Weights of a small contrastive image-text model.
Model: 3.63M parameters, text encoder layers 12, text encoder norm layernorm.
Training: muon at rate 0.0037, batches of 256.
Data: trained on pictures of board games with random positions, seen at a slant, 97500 training examples, 16.0 epochs.
Rows from block 13 of the image encoder of a small contrastive image-text model, named by matrix and row number. Rows with one number belong to one channel. Each number is 128 + 24 x the weight over its row's rms, rounded and kept within 0 to 255. All counts start at 0.
Before each channel's rows are labels from the 100 images, of 14848, where the channel reaches its highest value: "responds to" is what is common among them. Only what is clearly more common there than usual is listed. The data: pictures of board games with random positions, seen at a slant.
# convs1: grouped (16 groups) 3x3 conv (encoder.blocks.13.convs.1.weight, 192x12x3x3), inputs within the group 0-11, a 3x3 kernel for each
# convs2: expand pointwise conv (encoder.blocks.13.convs.2.weight, 384x192x1x1, transposed), outputs 0-191

responds to: noughts and crosses; nearly empty
convs1.52 [132 115 117 121 108 113 141 127 112 104 126 125 115 157 148 152 149 202 129 197 155 103 154 160 124  87 131  94 139 102 145 173 108 122 127 119 123 140 131 141 141 136 152 141 132  71 111  87 109 191  78 149  76 130 159 125 142 125 125 130 112 139 123 128 118 143 120 200 174 135 172 145 138 111 122 102 139 165 129 180 117 133 105 134 140 127 142 129 122 121 142 133 145 168 130 107 122 131 124 139 115 133 123 142 121 135 111 136]
convs2.52 [ 99 131 136 114 143 161 119  93 143 151 149 150 192  98 135 149  89 128 133 117 120 123 169  99 110 142 151  85 145 144 118 130 121 146 140  91 118 128 104 107 131  84 128 121 125  88 122  98 130 106  45  86 159 120 135 123 182 136 111 138 138 115 164 112 147 139 134  93 162 154  95 141 119 126 111 109 149 131 111 136 103 154 126  93 109 107 126 121 140 127 125 160 145 107 114 115 104 154 163 160 154 133 133 128 108 150 118 137  89 108 137 116 120  60 131  92 117 124 105 161  95  84 114 154 136 113 145 132 139 153 110 162 111 119 117 122 132 139 140 173 110 132 156  89 120 158 125 135 180 112 135 146 159  94  82  95  77 163 122 126 106 131 130 104 178 125  95 126  83 128 121 150 147 173 187 132 146 140  89  76 168 115 133 108  90 127 154 113 136 110 122 167]

responds to: noughts and crosses; nearly empty; more pieces: equal
convs1.67 [124  91 121  98  97 131 137 138 125 144 103 116 148  95 120 124 124 130 112 176 110 151 248 124 136 168 104 136 127 135 120 104 140 134 119 132 131 137 109 132 166 143 142 116 103 119 139 140 138 167 125 122  90 125 130 130 131 110 170 113 109 103 140 134 113 130 137 117 115 149 131 136 141 178 103 128 191 179 104 146 126 113 135 116 120 181 134 146  88 123 128 109 117 116 121 145 139 155 106 102 115 158 157 175 108 123 148 123]
convs2.67 [169 140 117 128 151 162 134 151 163 130 152 169 151 155 133 154 137 117 105 175 163 156 106 168 140 140 135 128 145 158 153 134 172 104 148 117 105  94 195 113 134 140 122  83  94 122 141 153 146 109  60 125 152 146 117 143 132 170  80 142 147 127 146 128 117 135 123 118  55 133 113 155 154 147 166  82  67 136 128 141 124  94 130 138 166 140 134 127 156 110 133 110 161 128 154 159 125 118 118 139 107 146 137 161 114 152 142 117 164 180 150 146  98  97  69  88 111 125 132 118 115 163 131 104 168 163 112 114 161 126  74 112  79 135 134 149 129 186 121 126 131 143 137 158 145 136 124 113 126 105 157 114 119 106 166 117 117 124 103 125  94 121 163 134 111 107 169 164 118 140 134 142 126 132 137 114 147 172 108 128 102 124 120 164 142 150 126 107 117  92 144 126]

responds to: noughts and crosses
convs1.142 [119 109 106 122 116 122 122 104 140 124  98 120  88 188 130 110  93 141 168 147 136 154 155 110 148 137 127  82 115 133 124 144 166 127 107 147  85  91  97  96 100 106 111  94 112 155 140 165 108 133  72 153 157 132 110 111 114 107  74 118 121 108 122 112 114 140  85 114 106  96 124 124 138 149 123 155 143 133 124 135 133 156 150 151 149 156 127 142 174 116 162 136 111 145 176 126 160 139 121  86 123  90  97 122 113 112 118  88]
convs2.142 [107  66 134 127 124 126 120 139 125 128 109  91 131 124 114 115  89 107 116  81 133 164 140 124  85 102 130 125 137 130 127 109 153  83 160 104  87 115 101 138 119 156  94 127 118 129 147 146 165 122 113 128 128 141 122 131 104 135 167 134  79 113 138 120 123  99 110 119 135 116 137 110 112 150 148 158 133 129 107 163 108 105 160 151 129 149 146 141 120 158 169 124 127 105 157 141 120 143 159  67 142 164 113 111 125 105  80 175 133 122 102  94 124  89  97 136 139 150 113  94 168 137 127 111 107 173 159 156  94 131 167 121 100 103 114 123 124 108 134 127 131 108 147 171 122 132 137 112 153 133 111 145 131 128 124 128 146 137 131 134 159  92 132 103 175 137 136 138 115 108  72 111  92  91 144 139 145 123 142 149 155 108 122 122 111 155 113 114 124 112 111  71]

responds to: first side has more; noughts and crosses
convs1.13 [130 130 114 152 198 119  88 124 130 132 146 114 110  93 122 124 101 148 124  90 122 104  99 189 153  94 109 142 113 125 118 137 118 155 127 137 123 136 116 129 130 111 165 147 120 149 131 117 109 165 130 129 136 107 139 126 129 191 169 112  94 114 135  85 117 155  76 130 120 148 144  84 120 122 121  89 163 109 133 128 126 138 107 143 128 133 128 125 110 135 131 101 141 120  61 163 143  62 178  92 119 142 100 120 134 130 122 128]
convs2.13 [108  91 125 134 180 106 153 171 148 146 116 129 115 125 169 113 145 150 133 147 158 150 118 133 136 130 166 113 125 126 125 129 128 159 124 149 122 170 132 136 102 100 102 130 144 123 114  70 119 135 134 128 101 117 128 100 168 118 127 128 181 108 135 129 150 166 149 122 140 149 107  89  97  99 125 180  91 119 103 111  94 151 146 130 145 119 126 130 114 157 155 129 116 160  74 126 112 144 144  93 102 156 131 104 132 117 125 160  75 133  89 134  87 156 143 151 162 157 127 127 123 137 121 129 126 131 118 135 119 114 106 140 151 124 108 144 136  96 147  98 144 150 111 124 128 155 119 157 151 146 125  91 180 127 128  92 135  94  95  98 146 155 152 157 112 134  89 164 134 136 162 122 127  84 104 134 141 127 155 140 162 134 109 116 130 134 103  98 141 112  91 108]

responds to: noughts and crosses
convs1.169 [ 81 116 115 105 140 113 143 104 134 105  91 166 192  90  87 138 120 154 152 159 105 131 115 133 109 128 107 119 121 139 154  96 109 114 132 144 101 133 118 166 155 100 105 120 133 112 117 134  59 142 101 155 106 113 140 108 140 118 121 140 141 111 159 133 152 111 129 105 143 175  90 152 106 136  97 110 109 139 115 128  78 121 146 108 125 107 124  89 127  75 130 161 122 134 128  99 127  92 133  94 123 124  77 100 168 136 142 125]
convs2.169 [116 103 131 151  99 125 127 140 173 164 136 155 136 161 172 158 150 169 146 125 139 149 123 182 138  99 110  96 123 112  76 163 119 149 124 136 146  93 119 140 158 111 160 135 145 130 148 106 128 126 111 105  77 100 160 121 124 144  94 138 109 121 158 127 129 131 146 128 142 129  89 106  87 128 128 141 110 164 110 116 119 129 100 117 109 134 147 146 166 126 120 125  88 140 106 154  77 165 113 123 148 147 102 139 137 129 135 104 134 143 115 202 131 216  89 118 142 113 117  88 108  85 114 169 124  85 130 120 141 134  95 133 128 102 134 148 108  97 131 105 148 129 124  90 124 133 117 153 152  84 116 123 124 155 124 130  99 115 107 139  78  87 151 155  96 111 101 145 100 154 108 136 102 128 140 139  80 139 115 141 106 126 121 124 143 135  92 110 111 117  85 141]

responds to: discs in an upright rack
convs1.44 [132 104 130 123 183 110 119 180  85 116 129 143 100 210 169 170 156  99 137 119 120 142 134 141 128 123 136 108 126 116 162 160 186 117 133 128 104 146 118 121 110 123 108 122 140 140 124 144 135 204 110  89 197 118 118 128 108 138 157 171 139  97 147 108 131 161 132 119 112 126 102 141 133 135 122 111  90 133 124 130 130 159 151 118 120 170 118 130 150  94 118 142 110 117 119 114 135 122 113  94 123 151 137 152 146 130 145 140]
convs2.44 [132 151 157 113 125 121 164 126 112  64 124 127 130 119 131 154 157 102 152  95 125 122 145 144  89 119 168 128 134 110 112  89 139 111 139 136 162 111 114 128 167 117 141 130 126 108 105 137 121 146  96 147 129 148 152 125 128 154 162 148 176 164  87  93  89 165 144 121 102 111 108  98 130  86 137 160  81 149 129 127 105 137 122 139 194 138 166 111 139 146 139 151 118 125 105 139 114 148 125 151 124 138 166 124 123 133 109 147 133 128 167 122 122 119 118  64 100 137 110 163 130 148  77 122 112 134 166 127 142 123 163 153 127 121 108 136 133 150 113 129 143 166 157 135 137 133 141 127 144 121 136 136 141 158 144 108 121 176 132 134 169 147 127 109 108 158 148 104  93 128 183 161 160 147 140 128 134 158 151 128 126 136 137 160  56 131 115 120  86  91 130 114]

responds to: nearly empty; first side has more; digit grid
convs1.146 [137 158 119 141 179  99 131 114 116 127  96 108 109 140 162 141 146 166 170 134 123 141 142 126 157 104 142 134  97 119 117 133 127 132 161 144 156 164 121 151 190 101 123 112 122 120 118 165 124 137 137 108 133 139 133  92 153 163 126 122 143 103 109 121 114 173 113 174 127 128 108 149 112 111 146 108 122 116 151 128 133 137  98 120  95 144 193 104 192 142 141 121 120 130 131 119 125 105 113 119 154 105 120 221 139  90 128 125]
convs2.146 [147 102 152 116 126  94 127 145 111 146 159 128 140 112 171  79 136  81 160 127 137 128 150 108 122 121  99 108 113 102 154 111 118  96 124 122 199 135 146  75 134 109 116 136 102 122 133  79 165 133 131 130 162 123 122 157 143 164 114 130 133 121 124 142  96 124 152 145 111  67 124 113  70 104 101 126 135 104 126 137  95 105  48 108 128 136 119 117 126 131 124 117 116  95  70 138 102 155 103 147 125 118 140 127 150 124 149 102  97 119 102 147 115 141 101 108 153 121 113 158 108 124  97 122  87 105 152 113 155 112 138 147 103 137 116 147 103 120 171 105 101 118 112 110 119  70 110 146 144 115 106 105 112 123 135 106  83 149 131 155 137 135 143 188 122 127 159 118 111  85 129 145 116 147 150 101 121 118 129 157  90 145 168 114 121 116 111 118 132 121 159  93]

responds to: nearly empty; digit grid
convs1.113 [103 123 145 100 104  97 150 108 118 117 122 121 130 126 125 120 150 136 148 114  96 124 124 104 105 152 125 113 129 105 112 113 112 112 124 116  71  94 118 108  82 133 148 119 137 133 143  94 102 137 131 110 120 133 121  98 147 140 130 126 124 128 133 107 154 160 161 103 128 123 125  60 114 126 168  96  48 114 173  80 113 187 100 144  85 104  93 134  92 131 126 140  95 108 147 137  93 119 131 157 156 119 112 130 165  92 122 132]
convs2.113 [115 122 140 151 126 119 119  99 134  90 166 151 136 143 137 146 122 113 165 125 143 183 138 117 126 116 123  59 150 114  98 120 144  92 109 146 116 182 145 125  72 102 127 124 105 121  85  81 128  85 186 140 138 102 169 132 144 144 105 116  99 112 131 136 116 121 159  86 151 149 135 166  83 136 151 152 140 101 141  84 125 171  68 135  97 155 116 134 119 110 166 137 144  98 116 145  91 117 172 117 151 113 125 131 175 132 149 137  86 153 122 172 131 153 131 146 134 137 155 165 155 121 120 134 124 104 149 115 105 140 119 130 133  96 152 143  99 113 123 126 121 136 111 121 149 100 118 141 152 138 115 129 113 145 155 136 142 107 101 131  79 119 103 188 136 110 104 134 149 141  79 153 129 114 129 121 125 111 112 114 130 126 119 134 137 126 148 114 139 127 130 167]

responds to: nearly empty
convs1.20 [ 80 117 157 155 101 107 116 112 154 133 146 101 113 111 153 155 140 112 145  97 137 128  96 126 105  83  91 149 152 119 123 138 118 140 137 136 152 141 131 123 131 143 147 138 130 103 101 120 117 151  92 147 129 131  67 128 135 137 108  90 103 137 126 148  99 130 109 124 149 100  73 131  91  91 157 129 191 113 131 117 110 144 127 128 115 126 126 138 151 116 170  83  98 119  87 172 129 140  81 120  79 156 111 154 104  94 119  93]
convs2.20 [145 177 116  98 110  90  90 124 177  98 141 121 149 133 188 140 136 169 145 176 142 107 125  98 157 175  96 135 180 121 130 105 140  96 138 102  71 153 117 118 143 113 107 141 141 151 127 141 121 117 112 143 133 148 159 120 154 113 119 132 119 122 116 147  98 127  99 113 120 120 137 160 148 120 134 140 109 148 205 109 116 160 159 112 129 172 128 130 131 147 148 103 121 119 142 115 109 109 126 129 123 159 104 115  98 127 142 161 119 120 143  93 103 103 167 110 123 109 126 153 128 104 165 145  89 127 121 119 110 143 135 152 111 132 155 163 110  81 135 144 139 128 146 162 121 138 127 115 127  99 135 156 130 144 132 116 104  84 112 163 163 116 160 168  87 157 101  98 138 113 133 119 136 138 136 108 120 132  87 165 167 119 122 146 128  99 128 125 137 133 108 182]

responds to: first side has more; noughts and crosses
convs1.99 [146 126 120 131 141 108 137 148 143 133 118 137 141 123 119 132 125 142 112 114 128 152  87 111 126 148 137  97 170 126  92 179 145 131 125 144 114 133 117 162 172 179 151 124 116 143 113 122 143 109 134 128 151 120 131 122 113 137 140 153 153 103 123 134 132 135 130 180 199 142 105 131 145 126 129  81 186  76 112 135 127 124 142 143 115 207  89 127 130 116 124 133 130 102 191 172 127 107 126 137 106 114 155 132 178 142 116  92]
convs2.99 [147 103 164 110 146 138 146 154 166 126 108 121 121 117 145 127 173 137 133 130 140 165 124 171 125 136 120 112 139 132 140 145 100 126 109 133 110 145 151 125 109  97  87 145 112 114 157 116 105 124  89 175 198 147 131 179 148 194 143 132 103 104 145 138 112 156 185 116 107 135 122 154 145 119 121 120 143 119 147 113 124 175 129 184  89 127 158 141 161 143 138 130 102 128 101  99 135 137  85 182 135 119 112 173 142 128 126 143 144 150 128 120 124 140 129 116 146  99 103 139 125  77 143 123 209 123 125 142 167 156 107 120 145 128 134 155  96 124 104 145 139 104 163  95 121 133 165 108 156 133 211 124 180 150 122 129 181 101 124  99 124 107 141 141  88 102 168 127 133 145 124 143 162 146 114 100 144 155 114  71 148 117  97 160 108 103 170 120 114 141 134 178]

responds to: noughts and crosses; more pieces: equal
convs1.176 [139 124 138 130 139 147 130 160 111 102 159  41 166 122  92 143  82 131 143 158 152 118 100  83 147 132 130 123 104  66 143 139 103 132  93 136 116 148 144 133 131 118 107 106 136 101 157 154 131 134 162 112  97 132 117 123 125 150 157 136 141 123 119 137 128 133 131 125 134 121 126 136 142 113 125 146 120 119 136 150 115 140 132 144 114 104  71 121 171 119 150 111 161 129  92 124 120 144  93 134  34 144  94 132 152 112 168 123]
convs2.176 [ 96 124 128 109 134 105 143 163 136 128 143 133 120 137 126 131  92  92 134  80  89 131 143 125 147 134 140 132 122 147 163  98 128 154 138 164 147 116 105  97 125  86 140 151 130 117 123 184 160  81 128 106 149 122 155 110 103  60 136  87 143 113 127 151 132 168 173 118 142 123 143 106  97 119 161 124 152 135 127 128 110  96 116 137 135 128 114 119 122 109 122  93 143 130  97 139 154 131 157 117 102 135 124 137 100 154  81  81 139 132 124 122 164 145 169 111 146  92 170 115 133  71 122 148 113 130 151 114 178 137 134 148 108 132 109 131 134 119 129 125 180 146 136 108 117 130 139 170 166 147 123 156 173 124  93 126  85 138 160 125 171 140 146 147 127 132 162 110 102 142 159 133 148  84 171 124 142 116 149 118 124 117 103 109 162 109  74  98 114 141 129 124]

responds to: nearly empty; noughts and crosses
convs1.148 [177 155 103 173 138 129 115 133 108 120 124 126 136 123 171 106 151 198 135 140 122 139 127 108 136  92 119 142 114 125 129 138 146 130 133 154 161 167 135 155 134 116 118 119 119 162 119 162 109 125 122 138 111 125 135 122 114 135 120 163 180 115 120 113 166 189 122 129 124 129 121 154 142 110 149 106 142 101 156 109 131 114 115 118 128 111 186 123 189 175  93 134 138 122 154 128 141 137 131 102 125  79 154 164 164 126 188 148]
convs2.148 [126 148 149 152 117 146  87 133 137 139 158 146 117 155 128 128 104 115 145 115 137 131 184 102 100 137 113 100 141 121 146  99 103 143 133  97 114 152 146 119 125 144 110  84  97  93  61 106 136 102 118 116 126  88 143 181 149 114 126 149 141 118 142 116 109 112 136 109 101 109  82 137  99 111 128 125 159 136  97 133 129 105  65 152 145 134 135 124 118 113 102 144 118 138 145  97 102 100 142 104 115 153 124 116 130 137 132 162 110 123 140 114 173 114 135 153 163 148 128 145 128  94 117 105 143 109 112  85 109 128 109 139 113 137 144  85  79 118 126 165 116 134 129 143 109 134 129 120 125 110 147 131 145 168 133 121  43 158  91  86 123 129  94 140 115 133 102 128  87  96 112 122 140  97 105 128 124 161 174 125 175 137 150 130 100 141 156 128 107 109 151 151]

responds to: nearly full; discs in an upright rack
convs1.89 [114 109 104 142 104  67 103 153 170 143 104 113 134 125 115  96 151 141 139  92 123 138 126 105 100 146 147 139 140 139 120 135 139 139 120 102 166 127 102 131 110 137  99 153 128 124 131 150 128 142 159 122 141 117 119 107 107 178 115  88 112 123 172 129 178 138 120 164 159 113 112 116 163  95  77 108 125 109  98 157 138 138 121 106 135 123  93 100 155 145 152  95  67 141 100  87  97 168 138 165 137 121 125 100  99  90 125 135]
convs2.89 [126 137 125 123 119 144 120 125 112  86  97 136 138 123 109 168 109 111 119 143 137 139 103 126 109 100 131 129 126 127 179 135 143 119 112 155 118 157 127 125 129 116 143 130 131 148 125 147 146 132 102 136 107 127 126 130 100 150  86 120 143 100  91 138 131  85 146 134 124 115 173 193 107 179 127 117 151 116 130 179 189 139  96 152 154 126  84 134 110 149 129 140 127 148  93 113 134 115 123 145 146 137 112 144 142 131 150 140 151 135 121 133 113 143 136  91 102 109 148 147  75 148 114  94 112 107 132 142 151 134 117 103 132 116 142  78  98 119 156 108 124 123 117 122 132 117 110  84 107 132 126 148 130 136 155 166 141 167 173 127 128 156 109 130 115 118 133 176 138 117  94 131 111 139 122 131 118 160 140 148 122 149 144 125 150 154 155 138 129 141 123 104]

responds to: first side has more; nearly empty
convs1.170 [117 135  97 138 119 129 137 128 123 125 123 123 147 231 143 144 108 112 127 123 114 109 150 135 112 129 146 108 181 120 135 255 166  85 148 106 121 129 135 137 146 149 126 120 118 107 110 132 138  88 114 129 134 122 133 104 102 138 111 128 117 128 117 112 130 110 145 117 129 119 132 135 116 125 102 135 161 131 133 136  95 113 133 126 128 149 125 145 135 130 106 128 124 104 109 105 152 112 121 121 143  92 135 203  98 127 137 125]
convs2.170 [126 156 125 111 118 126 160 103 102 167 119 159 156 165 104 153 133 122 142 117 164 105 177 145 173 128 125  98 132 122 122 141 120 233  88  99 126  84 116 124 113 139  81 151  93 101 156  86 112 117 107 124 129 149 133 122 141 126 165 122 132 155 120 143 127  89 168 132 127 137 135 144 141 134 124 149 107 159 127 128 105  90 138 141 144 144 116 118 147 137 159 113 134 152 105 125 132 107 110  77 109 139  95 133 146 120 139 125 157 130 134 154 128 105 109 130 132 165 124  98  91 106 145 102 125 145 134 114 148 129 136 172 161 182 128 158 129 147  82 135  82 107 127  92 111 122 132 112 123 129 103 142 100 147 128 124 134 134 105 118 136 151 177 127 114 109 136 168 135 128 167  77 111 144 163 115 137 125 125 152 103 124 118 111  89 144 123 144 114 111 129 140]

responds to: noughts and crosses; nearly empty; more pieces: equal
convs1.70 [128 117 138 124 101 135 123 120 140 133 121 116 114 122 124 138 143 118 132 133 129 179 171 121 129 186 117 116 137 122 126 124 125 121 107 111 134 108 134 165 227 107  56 180 131  97 122 114 135 159 146 144 119 129 105 159 128 157 201 153 154 166 104 110 141 128 120  91 126 130 125 111 120 125 124 110 172 144 141 159 133 126 135 121 143 165 152 129 149 105 141 118 118 116 118 108 113 170 138 131 135 117 145 177 129 140 171 130]
convs2.70 [119 120 115  86 154 179 172  93 144 110 131 123  94 117 136 130 154 166 140 121 142 113 123 136  75 115 141 119 121 127 156  70 161 145 131 112 144 159 140  82 134 103 126 130 109 145 125 123 148 142 172 142 101 117 127 119 106 166  69 139 131 129  98  84 135  81 142 164 157 152 165 112 153 144 109 153 155 104  90 115 115 139 141 123 103 157 155 154 175 148 154 128 127 164 137 142 133 158 132 169 165 151 133 131 116 180  68 162 117 129 157 117 110 132 156 101 121  93 151 119 123 159 128 114 166 145 119  97 165  72 132 135 161 126 139 116 126 137 130 103 181 113 132 111 167 147 131 120 133 135 134 143 154 118  95 110 108 167  99 148 139 157 150 112 155 168 151 137 124 149 127 143 127 144 117 175 122 163 103 129  88  99 140 136 111 159 166 100 114 104 124  92]

responds to: nearly full
convs1.100 [138 127 118 118 122 142 143 136 132 113 140 134 139 141 132 151 113 115 136 132 128 129 148 118 113 127 110 109  71 115  99  92  99 121 159 107 115 144 142 164 104 110 124 114  90 140 128 144 136 177 114 138 138 127 110 113 147 109 136  94 128 102 103 141 125 168 105 124 107 129 103 134 127 128 101  88 117 160  84  90 132 131 123 115  81  65 171 125 114 159 137  87 131 102  78  57 132 142 155 116 165 157 144  84 105 157  83 113]
convs2.100 [106 118 164 131 139 130 142  76 105 101 114 124 100 169 110 140 168  90 132 122 125  76 126  95 126 126 161 161 112 143 115 133 104 112 130 146 135 111 155 140 144 156 118 135 113 106 142 113 160 110 108  74 141 138 111 151 131 139 145  99 130  84 138 142  97 148  95 124 107 123 132 122 100 117 149 117 110 100 119 137 123 121 143  82 141 138 137  57 126 122 111 120 134 111 116 154 128 151 110 100 121 139  92 124 112 154 146 110 150 104 136 126 111 134 159 114 132 131 110 143  63  97 124 129 129 149 150 140 124  40  91 118  91 131  25 109 147 112 114 106 146 138 152 177 106 150 144 101 118 152 111 136 115 158 127 105 147 156 160 120 167 138 140 118 118 140 133 135 164 129 116 127 120 119 145 121 134 116 159  83 134 130 144  91 123 112 105 154 181 119 141 153]

responds to: nearly empty
convs1.151 [152 113 163 106  98 113 140 115 129 107 187  75 155 104 138 109 121  83 139  96 141  67 132 138 141 129 134 144 133 140 124 119 115 112 130 106 152  93 178  94  99  83 159 104 136 125 133 118 120 118 128 124 145 147 109 145 123 118 127 166  88 149 117 125 130 120 171  98  93 124 151 135 146 116 135 114 126 111 128 133 165 114 150  98 194  98 140  93 108  87 119 134 136 124 154 117 137  89 123 165 103 109 140 109 103 143  83 128]
convs2.151 [109 131 121 174 128 114  84 113 182 163 150 147 127 134 137 148 103  82 139 124 171 158 130 136  67 129 100 115 125 126 114 118 134 123 125  98 145 167 128 144 135 142 105  93 122 166 118  87 127  91 105 128 108 114 120 135 121 101  74 139 113 145 142 118 115 124 134 151 117 143 117  97 123 142 132 121 125  77 140 115  68 222  93 122 111 135 157 117 134 110 135 110 129 101 118 102  93 115 138 149 118 107 151 111 121 137 111 153 124 105 145 155 139 165 131 120 151 112 112 121 136 106 124 156 137 142  94 150 116 159  72  85  93 144 123 154 158 161 109 117 156 109 104 167 130 141 129 104 103 130 117  87 116 126 135 117 185 157 145  93 111 116 102 191 130 146 131 122 144 163 156 147 120 125 136 138 137 167 123 182  80 126 156 112 119 125  97 118 162 100 112 110]

responds to: noughts and crosses; nearly empty; more pieces: equal
convs1.71 [136 122 141 112 128 145 146 153 134 134 137 124  99 112 141 102 145 140 169 113 117 182 134  88  82 120 108 127 130 147 146 126 132 132 139 137 130 141 114 141 161  51 137  71 116 119 103 108 124 132 140 119 125 130 130 191  69 162 147  66 140 104 121 122 149 152 130 138 136 109 123 132 137 163 130 150 157  91 121 108 124 159 166  79 138 123 100 139  86 125 145  95 148 108 162 100 122 144 134 109 128 130 149 113 102  98 125  99]
convs2.71 [110 106 134 117 105 114 173 141 109 142 159 116 125  89 133  97 121 122 152 167 113 153 150 146 125 136 132 173 132 156 112  99  97 138 161 131 122 112 138 130 148 113  41 132 140 119 133 128 183  98 109 110 162 124 118 133 160 108 142 110 106 191 126 133 144  94 184 138 122 127 130 104 139 123 171 144 145 122  82 118 144 130 145 142 110 137 121 171  86 153 121 119 145 147 150 121 170 128 114 130 124 105 125 170 122 121 141 185 126 141 142 128 133 146 116 143 116  91 132 118  72 110 112 100 155 150  79 124 174 142 159 143 126  94 164 113 147 147 121 120  93 108 122 117 113 119 146 122 127 138  95 112 167 102 140 136 158 106 112 110 143 127 120  96 148 167 134 112 126 149 137 125  84 110 151 162 142 129 129 147 153 120 115 112 131 131 116 123 111 114  87  67]

responds to: nearly full; discs in an upright rack
convs1.84 [135 147 151  73 103 125 169  90  81 125 151 120  99 143 124 152 135 102 153 143 139  92  95 129 161 135  95 123 112 110 128 136 135 109 157 145 140 119 110 145 113 119 130 139 120 126 115 128 153 121 119 105 142 140 150 152 133  69 108 119 189  88  87  95 110 120 121 139 137 108 127 161 162 145 155 117 132 113 127 117  96 127 133 173 101 110  99 149  97  98 145 150 183  89 108 101 154  96  81 124 127 115 146 172 146 111 134 139]
convs2.84 [113 116  83 105 142 105  83 128 141  86 113 114  90  88 139 133 127 150 129 144 136 119 115 102 110 122 114 105 108 109 125 119 130 115 110  94 171 109 171 116 107 119 105 132 144 143 127 128 172  86 136 129 112 152 155 138 123 106 114 124 120 173 130 145 117 186 123 129  79 150 112 125 105  87 135 100 122 109  52 142 113  83  93 158 138 100 114 135 145 153 100 144 128  91 121 112 136 138  99 144 140 103 142 180 102 115 165 134 111 127 150 162 110 147  97 128  93 126 112 141 103 125 129 114 147 146 128 104 157 136  88 101 173 180 131  94 135 122 108 137 153 112 125 146 125 129 134 122 122 109 172 118 141 144 125 124 112 124 121 121 138 195  92 148 140 131 101 194 158 109 102 140 122 128 131  97 132  87 153 116 133 135  98  99 134 118 119 110 125 133 126  98]

responds to: first side has more; noughts and crosses; nearly full
convs1.172 [106 128  86 112  84  91 116 113  90 130 109 172 128  66 122 136 150 144 127 132 142 148 120 120 126 104 102 130  95 141 105 101 128 131 130 156 133 121 116 141 144 123 147 139 121  80  95 132 118  79 114 134 125  85 139 144  90 148 108 130 135 141 168 162 145 148 137 191 115 137 136 139 115  78 116 103  75 158 113 123 132 116 134 129 126  97 125 119 107  95 129 144 111 147 185 167 132 158 107  93 134 163 117  94 141 128 104 105]
convs2.172 [189 147 136 114 104 152 123  85 149 132 142 118 137 141 156  61 188 166 133 158 137 149 136 139 150 144 144  97 153 171 157  96 142 115 170 122 138 105 118 159 134 104 195 100 130 105  98 121 114  83 152 137 114 122 115 171 127 138 127 128  73 119 134 150 133 114 104 106  73 135 122 108 113 120 118 127 139 123 155 118  79 136 110 127 112 122  86 149 126 129 118 136 192 160  78 162 137 122 146 109 129 124 112 105 107 126 151 140 131 156 122 107 151  68 123 143 101 132 122 141 157 161 116  92 155 136 138 135 115 105 141 105 167 119 118 122 172 140 115 112 165  96 115  69 151  88 149  95 153  93 136 124 144 115 140 133 120 114 156 125 119 108 116 110 126  75 106 142 151 121 128  97 164  95 100 121 140 137 103 153 115 146 137 125  98 136 128 136 101  86 143 168]

responds to: nearly full; discs in an upright rack
convs1.87 [124 183 114  88  99 107 146 100  90 114 139 127 118  99 122 159 133 103 147 161 122 108  87 122 157 117 104 135 101 144 143 143 118 116 110 134 146 136 126 112 141  83 106 137 125 120 133 112 130 123 111 134 131 150 138 186 104 103 118 121 133 104  71  90 114 109 142 154 149 101 156 129  95 122 124 107  92 124 167 128 112 126 140  99 112 105  92 139 139 135 138 150 122  87  74 118 192 101  80 110  77 140 123  86 122 132 121 133]
convs2.87 [153 122 161 141 138  98 151 112 138 104 111 141  96 151 149 125 133 146 111 146 111 184 191 109 149 130 167 137 133 127 137 111 129 168 101 113 127 122 109 105 106 140 113 177 116 128 119 143 142 148 114 143 104 111 100 145 118 116 185 110 118 132 126 159 133 142 131 140  97  46 112 135 131 128 135 139 166 150  70 154 125 109 116 100 166 134 119 131  95 137 156 171 149 136 130 135 106  94 123 146 105 151 129 146 115 126 131 119  84 109  99 125 139  91  98 110 114 142 104 160 167 111 135 135 150 157 155  93 146 141 144 102 139 159 103 151 112 128 123 117 145 116 144 144 124 127 120 129 136  97 106 130 161 135 130  90 117 178  91 148  94  60 159 119 149 156  98 167  80 119 115 125 108  98 137 126 151  78 134 103 129 133 115 121 108 155 138 120 114  75 159 132]

responds to: nearly empty; noughts and crosses
convs1.40 [138 177 149 180 129  87 132  73 129  97 165 126 116 102  85 136 110 120 156 137 135 141 107 112 121 129 124 178 113 119 101  61 114 128 135 128 102 135 125 115 104 141 125 115 138 177 134 129 147  57 141 101  81 150 151 117 147  99 108 128 143 148 113 147 111 124 106 155 132 116  91 127 126 122 108 143 157 120 133 140 126  70 173 120 181 113 116 116 102 108  97  98 122 145 121 120 139 131 148 153 146 111 133 105 122 140 134 139]
convs2.40 [124 113 165 158 112 109 140  62 128  93 132 128 140 118 106 138 148 116 109 110 150 123 106 105 147 129 131 138 159 150 109 119 104 110 154 116 136 126 143 116 162 118 161 115 126 107  97 144 173  95  96  74 104 108 123 144 122 163 158  66 118 109 154 110 167 114  92 128 115 114  92 114 158 155  98 102 128 108 103 112 114 140 149 112 128 125  79 119 115 112 126 135 121 121 134 141 150 150 151 130 167 133 133 182 112 106 118 130 103 154 108 138 142 112 136 122 105 128 106 137 159 139 141 136 108 130 135 100 127  80  95 107 127 112  68 132 131 120 151 123 159 117 141 161  99 114 139 105 138 153 133 126 132 121 106 151 119 177 126 144 156 137 156  89 134 117 134 104 134 130 135 152 108 154 141  78 132 150 145 189 153 138 137 118 125 103 125 120 123 128 103 145]